python train.py --dataset="rendered made-up planets" --horizontal_flip=true --encoder_activation="gelu_tanh" --decoder_fused_qkv=false
Rows from block 5 of the image encoder of a small image captioner, named by matrix and row number. Rows with one number within an expert belong to one neuron, the router's apart. Each number is 128 + 32 x the weight over its row's rms, rounded and kept within 0 to 255. All counts start at 0. After the name is the row's rms in percent of the matrix's.
After each expert's rows are labels from the 100 images, of 14976, where the router gives the expert most weight on average: "responds to" is what is common among them; "place" is the part of the image that holds the peak. Only what is clearly more common there than usual is listed. The data: rendered made-up planets. In brackets: how many of the 100.
# router: slot weights (encoder.blocks.5.mlp.router.weight, 8x128, trained with AdamW), inputs 0-127
# up: expert up (encoder.blocks.5.mlp.up, 8x64x128), inputs 0-127
# down: expert down (encoder.blocks.5.mlp.down, 8x128x64, transposed), outputs 0-127

# expert 2
router.2 094 [118 112 119 161 144 176 142 182 144 146 109  84  70 128 119 157 170  99 172 132 145 135 156 139  84  98 166 140 111 117 146 135 170 154 109 143 125 112 181 170 138 106  93  86 124 116 106 120  71 111 102 112  85 122 124 100 153 110 100 116 115 168  83  91  94  94 156 148 120 123 154  97 169 145 109  92  89 103  87  62  64 136 184 143  88 193 119 115 167  79 103  62 105 143 175 144 152 134  95 158 157 130 146 108 166 171 192 122  94 157 124  70 188 157 161 143 118 162  63 167 172 126 127 124 144 184  90 127]
up.2 092 [110 128 150 135 167 186 115  78 151 141  88 146 115 190 136  89  99 124 112 117 128 136 150 140 124 184 145  94 120 101  97 150 149 168 171  98 133  88 171 193 115 120  45 105 132  97 104 166 164  80 148 136  87 112  91 112 119  84 149 190 130  58 126 129 142 122  90 185 131  89 138  96 203 138 106 114 115 130 111 151 153 116 123 123 225 124 119 101 196 123 141 104  97 175 136  87 128 117 116 149 118 125 121  96 146 158 132 158 115 128 134 135 124 134 180 135  42 110 133 114 164  69 141 125  75 109 188 135]
down.2 091 [130 172 149 149  77  79 138 160  80 126  91  82 139  56 151 142 112 132 123 151 140 120 110  79 191  49  90 163 164 149 137 141 150 110  89 136 131 137  97 101 149 130 220 150 121 154 150  73 130 156 106 164 140 130 150 163 133 158 117  98 118 193 118 132 174 165 156  61 116 163 123 176  42 109 157 140 132 104 149 121 114 179 147 101  68 122 118 157  74 152 128 138 126 105  94 149 154 132 113 117 111 129 146 165  94 114  90  59 136 116  75 122 123 108  47 155 153 113 110 118 130 114 154 132 167 164 137 146]
responds to: crescent (99); lava world (87); moons: zero (53)
place: centre (64)

# expert 6
router.6 110 [120 157 116 172 162 100  91 106 114 138 130 114 135 151 112 142 150 107 109 160 169  95  88 161 122 109 160 172  75 160 150 101  98 129 101 168 157 164 153 158 177  90  71 215 161 170 135 145 176 166  59  89  83 105 102 139 126 168 129 179 126 129 122 149 130  70 148 116 165 152 149  90 113 107 155 119  67 134 131 170 141 124 166 150  95  89 146  93 140 115 101 171 133  70  83 141  95 115 183  91  94 108  99 126 114  85  95  94  80 125 173 157 108  97  93  87 129 200 140 137 129 181 141 130 121  73 157 124]
up.7 107 [143 143  51 110 152 116 128 164 199  88 152 125 127 127 120  61 110 149 106 120 101 156 173 160 124 134  59 157 115 125  94 146 112 167 135  94 188 120 134 157 186 187 124 144 124 184 138 141 154 118 119 102 143  66 140 134 151  97 134 111 155 120 172 107 113 185 149 181 129 123 149 118 128 118 132 114  97 141 113 168 180 114 111 113  78 180 147 143 112 161 137  97 150 145 171 146 141 106 136 155 155 207 152  85 139 132  66 141 214 139 146  65 136  93 188 108 123 147  86 111 129  66 126  75 105  99 156 152]
down.7 116 [106 160 127 143  92 107 189 181 132  72 132 179 154 166 129 175 136 159 117 142  85 144 129  79 154  91 118  77 170 151 141 119 114 209  87 128 135 108 121 122  33 152 205 127 133 144 104 102 128 217 128  62 143 135 147 134  65 101 112 170 143 135 118 170 104 195  47 135 120 176  72 109 173 151 124  84 158 148 113 135 101 126 135 100 134 147 148 107 125 138 155 181 159 183 103 114 162 145 149  87 125 107 133 149 173 135 150 104 103 123 105 131 151 146 118 172 140  93 129 122 132 128 102 150 113 145 135 153]
responds to: rings (100); moons: three (55)
place: middle left (60); top centre (31)

# expert 0
router.0 089 [100  59 143  87 157  92 118  88 129 131 100  85  90 119 130 179 156  97 135 163  79  98 103 162 170 131 135  84 168 139 181 169 143 154 118  98 164  79 140 132 107 144 158 107  69 120 129 122 172 154 130 143 105  63  86 113  91  83 116  93 124 124 130 168 122 122 163 119 116 113  56 106 104 184  90 164 174 154 106 135 142 112 147 163 138  74 152 108  94 168 162 184 105 163  69 168 170 107 146 117 125  82 100 160 184  93 123 128 142 149 101 146 134 110 160 141 189  82 115 160 177 138 167 109  98  91 177 113]
up.0 117 [119 105 122 140 139 101 188 127 153  96 127 101 146 170 108 158 113  79 124 168 191 156 189 132 100 172 118 103 150 118 156 149 146 131 106 122 107 107 127 161 131 126 154 134 134 114 175 149 113 148 102 116 138  82 193 132 107  63 101  95 162 109 104 112 101 182 144 163 164 128 144 133 144 131 120 136  98 173 182 149  89 122 149 110 111  66 179  70 123  99 125 157 143  59  61 130 154 151 201 145 111  78 123 120 176 147 187 139  60 105 139  85 104 104 105 138 180 112  98  92 165 146 121  43 160  88 124 111]
down.0 100 [154 147 125 103 122 151 119 138  85 177 139 115 115 141 138  64 106 171 110 185 138 139 122 122 138  78  78 107 138 145 121 147 174 115 104 132  95 203 152 131 198 137 122 134 150 109 158  98 150 168 160 112  99 177  78 152  93 180 115 182 156 144 142 125 161  41 132  98  75  71 147 138 104 174 136 114 122  95 163 169 167 137 104 112 138 139 134 150 158 186 172  94  72 141 105 120  87 109  97  52 130 177  95  68 106 135 168  92 129  71 135 105 132  81 142 132 114 163 114 120 153  96  75 157 116 143 144 127]
responds to: rings (100); ocean world (81)
place: bottom centre (70)

# expert 1
router.1 111 [ 94 132  87 145 141 115 124  81 141 121 133 139 125 177  89  70 107  98 117 171 154 104 140 179 109 144 116  89  79 162  87 130 111 145 168 151 147 145 111 117 174 155  81 214 106 189 147 115 115 117  69 121 105 111 114 155  74  90  84 126 168  81 125 137 133 125 151 115  97 183 123 133 125 171 169 147 133 152 119 173 165  99 125  91 126 109 151  81 167 164 175 129 161  84 124 124 162  86 119 159 114  72  85 140 112 159 125 137 176 114 107 189 130  93  94 110 159 129 156  49  67 159 116  69 161 116 176 137]
up.5 084 [164  79 127 167 211 144 132 175 124 120 167  95 157  82 125 110 103  76 134 150 143 120 153 196 159 137 110 110 131 142 160 150 127 100 111  52 150 137  88  96 107  59 146 110 163 131 202 119 132 137  75  91 131 143  95 169 120 145 105 129 142 175  63 189 130  88 131 116 120 109 122 133 103 124 107 121 129  84 176 105 104 135 162  90 194 171 115 127 119 139 166 101 164 129 100 128 102 152 138 107 118  81  83 163 132  76  63  97  60  73 122 100 114 161 154 135 120 115 121 143 135 172 109 103 165 118  75 148]
down.5 088 [ 83 181 117 139 141 119 132 184 119  76  63 166 188 119 112 111  70 141 100 131 129 160  99 119 100  86 169 171 126  86 139  87 189 145 115 135 121 150 185 108 109 141  98 134  60 116 132 168 105 104 155 127 148 117 142 109 145 100  75  91 175 124 122 129 163 178 155 112 151 139 134  61 122 136 154  98  81 136  48  77 146 102 112 172  75 167 170 116 122 146 128 150  55 177 105 136 136 109  40 113 113 160 161 154 127 100 148 116 109 141 126 123 128 103 141 207 133 143 100 118  92 145 130 124 121 156  99  92]
responds to: rings (99); moons: three (63); cracked ice world (32)
place: middle right (87)

# expert 5
router.5 114 [109 146 135 115 169 131 128 126 170 140 152 136  87 141 185 175 183  87  76  56 130 131 106 123 169 156 141  88 177 126 127 127 103 165  92 137 137 135  92  69 161  64 139 100 119 101  64 124 168 158 118 152  58 176 134  77 123 140 148 106 124  78 151 152 139 162 104 102  86 116 169 131 174  73 147 149  85 177 143 140 147  77 149 122 101 113 156 131 132  89 144 196 110 203 147 121 122 126 125 125 178 141  95 156  82 142 130 170 148 140 141 139  79 167 136 148 151 151 120 131 112  80 181 149  77 111  70 124]
up.7 096 [141 141  82 108  75 202 103 127 103 111 140  97 111 111 165 158 170 169 105 120 166 142 181 124 144  94 127 127  79 149 122  90 110 130 138 113 136 121 106 157 142 148 156  91 153  70 136 103 162 114  52 141  83 161 123 179 111 153 172 112 165 182 121 128  83 163 145 136 143 145  73 107 117 106 143 158 134  64 123 113 138 142  68 156 160 139 124 104  68 196  91 117 148  93 102  78 181 104 152 154 156 110 113  96 119 117 146  95 173  84 174 153 121 157 170 196 158 103  89 149 166  87  81  82 102 151 154 107]
down.7 086 [118  90 167 127 142 112 137 151 100 180 117 164  84 154 117  88  97 102 178 109 142 102  74  93 123 159 113 169 163 133 119 174  76 131 130 145 148 108 111  99 170  92 153 111 129  96 113 154  83 148 172 115 153 110  97 142 140 102 109 149  89  97 117 127 148  97 146  94 130  88 227 179 142 175 164  76  97 174 108  88 146 141 173  96 103 154 112 135 181  99 112 142 101 151  65 144  85 125 114 133 117 170 160 137 130  98 147 134 107 190 109 120 174  85  88 133 137 135 138  63  36 177 119 133 135 189 136 160]
responds to: full (96); glowing rim (74); desert world (43)
place: middle left (31)

# expert 7
router.7 113 [139 190 121 139  89 116 141 112 125 124 116 145 135  59 154  99  97 150 126 150  62 169 194 127 112 107  80 136 129 141 132 112 174  85 102 112 144 121 142 139  69 181 102  90 127  85 142 147  97 135 122  61 155 103 206 116 116 190 183 145 153 167 118 152 159 157 144 125 113 102  93 149 124 141 132 149 136 140 103 129 167 118  64 143 139  70 136 169 174 175 106 123 147  88 103 136 102 174 152  98 140 103 121 165 130 176 147 171 152 161  98 171 151  92 167  92 134  98 106 115 208 146  76  92 104 103 191 143]
up.0 096 [ 56 121  85  99 129 123  85 127 123 105 154 138 117 147 134 101 139  73  84 124 162 150 178 139 162 124 142 101 126  95 146 147 123 115  89 110 156 149 114 168 148  61 138 209 163 158 110 139 172 151 127 168  76 180 134 151 126 182 140 133  58  82 140 144  75 141 127 105 130 105 158 103 103 122  98 135  74  90 127 162 170 114 148 163  57 184 132  71 149 128 170 196 140  61  90 116  94 148 169 152 118 100  85 166 140 114 151 165 142  84 111 151 113  89 161 114 146 154 105 117  93 171 127 117 148 166 139  84]
down.0 092 [150 137 145 121 120 167 225 161 106 135 156 147 108 137 153 117  79 138 132  71 136 107 104 108 164  58 155 130 120 114 119 185 136 128 143 142 107 113 129 131 155 151 131  81 141 157 148 134  57 145 144 154 159 111 122 183  66  83 105 124 140  98 109 102 137 146 141 169 148 160 137 145 169 150 134  81 116 177 166 107 124 158 139 161 211  74 111 126 165 193 170 123 105 183 161 164 186 136 135 157 109 119 171  96 104  94 146 127  79 141 113  86 120 129 104 156 122 114 154 179  86  95 127  61 107  65  83 158]
responds to: rings (100); moons: three (61); cracked ice world (46)
place: middle left (34); bottom centre (27)

# expert 3
router.3 083 [ 82 132  80 156 142 108 165 113  96 167  96 103 184  68 158 111 148 154  76 128 146 170 190 135 120 169  92  66 122 141 168 171  93  82  63 174  91 132 104  90 148 143 136 120 131 144 169 130 106 118 164 109  93 128 153  83 132 104 182 160  95 174 143 131 113  93 108  91 112 139 129 138  78 134 143 119 116 171  91 121 182 178 113 166 124 124 117 161 113 178 177 123  61 101  84 158  92 164 188 149 137 150 142 114 141  80 155 132 176 188  61 120  89 156 145 156 123 133 173 151 155  98 132 133 143 117 107 115]
up.2 095 [115 134 139 130 144  95  59  92 139 133  86 113 177 124 175 101 109 102  88 149 183 124 139 110 160 117 158 130  54  98 160 142 123  96 102  85 138  92  99 134  70  98  79 155 127 169 126 152 150 172 125  94  45 119 198 121 114 116 128 108 129  55 137 172 129 167 124 181 150 185 100 171 174 147  69 133 133  97 162 143 154 113 191 125 133 206 169 119 151  91 160 109 125 165 144 141 103 121  55 154 145 167 146 144 111 159 154 171 127 148 139 126 104  99 126 164 161 111 119 143 111 164 110 101  95  89 133 106]
down.2 103 [216 150 109 141 163 139 162 148 144 222 160 170 116 101 144 126 149 141 146 123 108 165 110 134 135 117 144 132 143 139  63  76 161 113 137 143  77 127 168  97 171 107 191 104 113 130 135  59  89 118 146 181  96 172 114 152 151 144  70 112 120  89 113  97 176  74 153 143 135 151 115 132 142 127 159  97  93  98 139 116  98 134  67 132 137 136 197  93 165 124  86  90 129 119 138 152 189 120 145 141 138 121 138 145 163 110 121 124 120 144 107 172 138  73 119 142 115 182 134 221 114 126 141 112 133 117  35 118]
responds to: ocean world (91); glowing rim (80); full (62)
place: bottom centre (39); bottom right (28)

# expert 4
router.4 079 [149 116 182  86 129 178 158 148  79 165  94 139 104  81  88  94 126  81 151 187 152  98  98 172  76  94 122 165 152 108 157  90 161 121 103  97 130 102 172  91  81 157  82 140 140  97 135 158  70 139 118 109 152  88 119  90  95  72  87  90 150 135 151 162 157 128  92 142 108 149 101 183  71 136  94 123 159  92 138 121  82  85 142 124 181 159 163 166 135 126 122  85 110  92  97 185 172 146 162 172  94 149 138 148 138 119  90  84  86 183 123 148 136  84 106 133  80 149 160 127  84 130  86 124 127 120  80 153]
up.5 088 [158 159  75  77 130 127 148 107 148 134 137  97 170  85 167 159  90 135 143 179 133 169 135 126 102 129 150 100 116 173 123 129 132 127 114 123  87 140  84 139  90 165 158 169 149  93 167 150 131 145 136 165 166 124 150 105 135 173 106  20 137 120 112 108  78 161 132  86 105 148 104  75 139 164  97  84 185 144 149 126 218 153  88 130 124 160 100 119 195 100 159  91 167  72 133  77 108 120 122 125 121 108 109 144 159 117 126  95 161 113  78  63 198 124 152 139  81 112 157  98 141  98 135 147 120  96  76 107]
down.5 093 [152 106 129 100 158  92  98 168 105 126 124 160 151 154  75 160 131 137 122  99 202 159 148 130 151 121 103 199 120 133 118 138 118 108 134 209 157 187 149 170 197  71 113 135 130 176 158 142 109 100 124  78 101 159 172 111 100 149 109 187 127 124 102 136 121 110 152 176 163 102 117 193 133 147 104 146  39 195 146 145 120 158 144 152 134 130 150 129  93 154 135  74 147  96  97 134 173 171 130 115  83 126 136  91 103 135 175 111 122 120 171 168 106 121 108 112 185 109 104 183  84 141 125  79 175 125 162 161]
responds to: ocean world (98); rings (73)
place: top centre (48)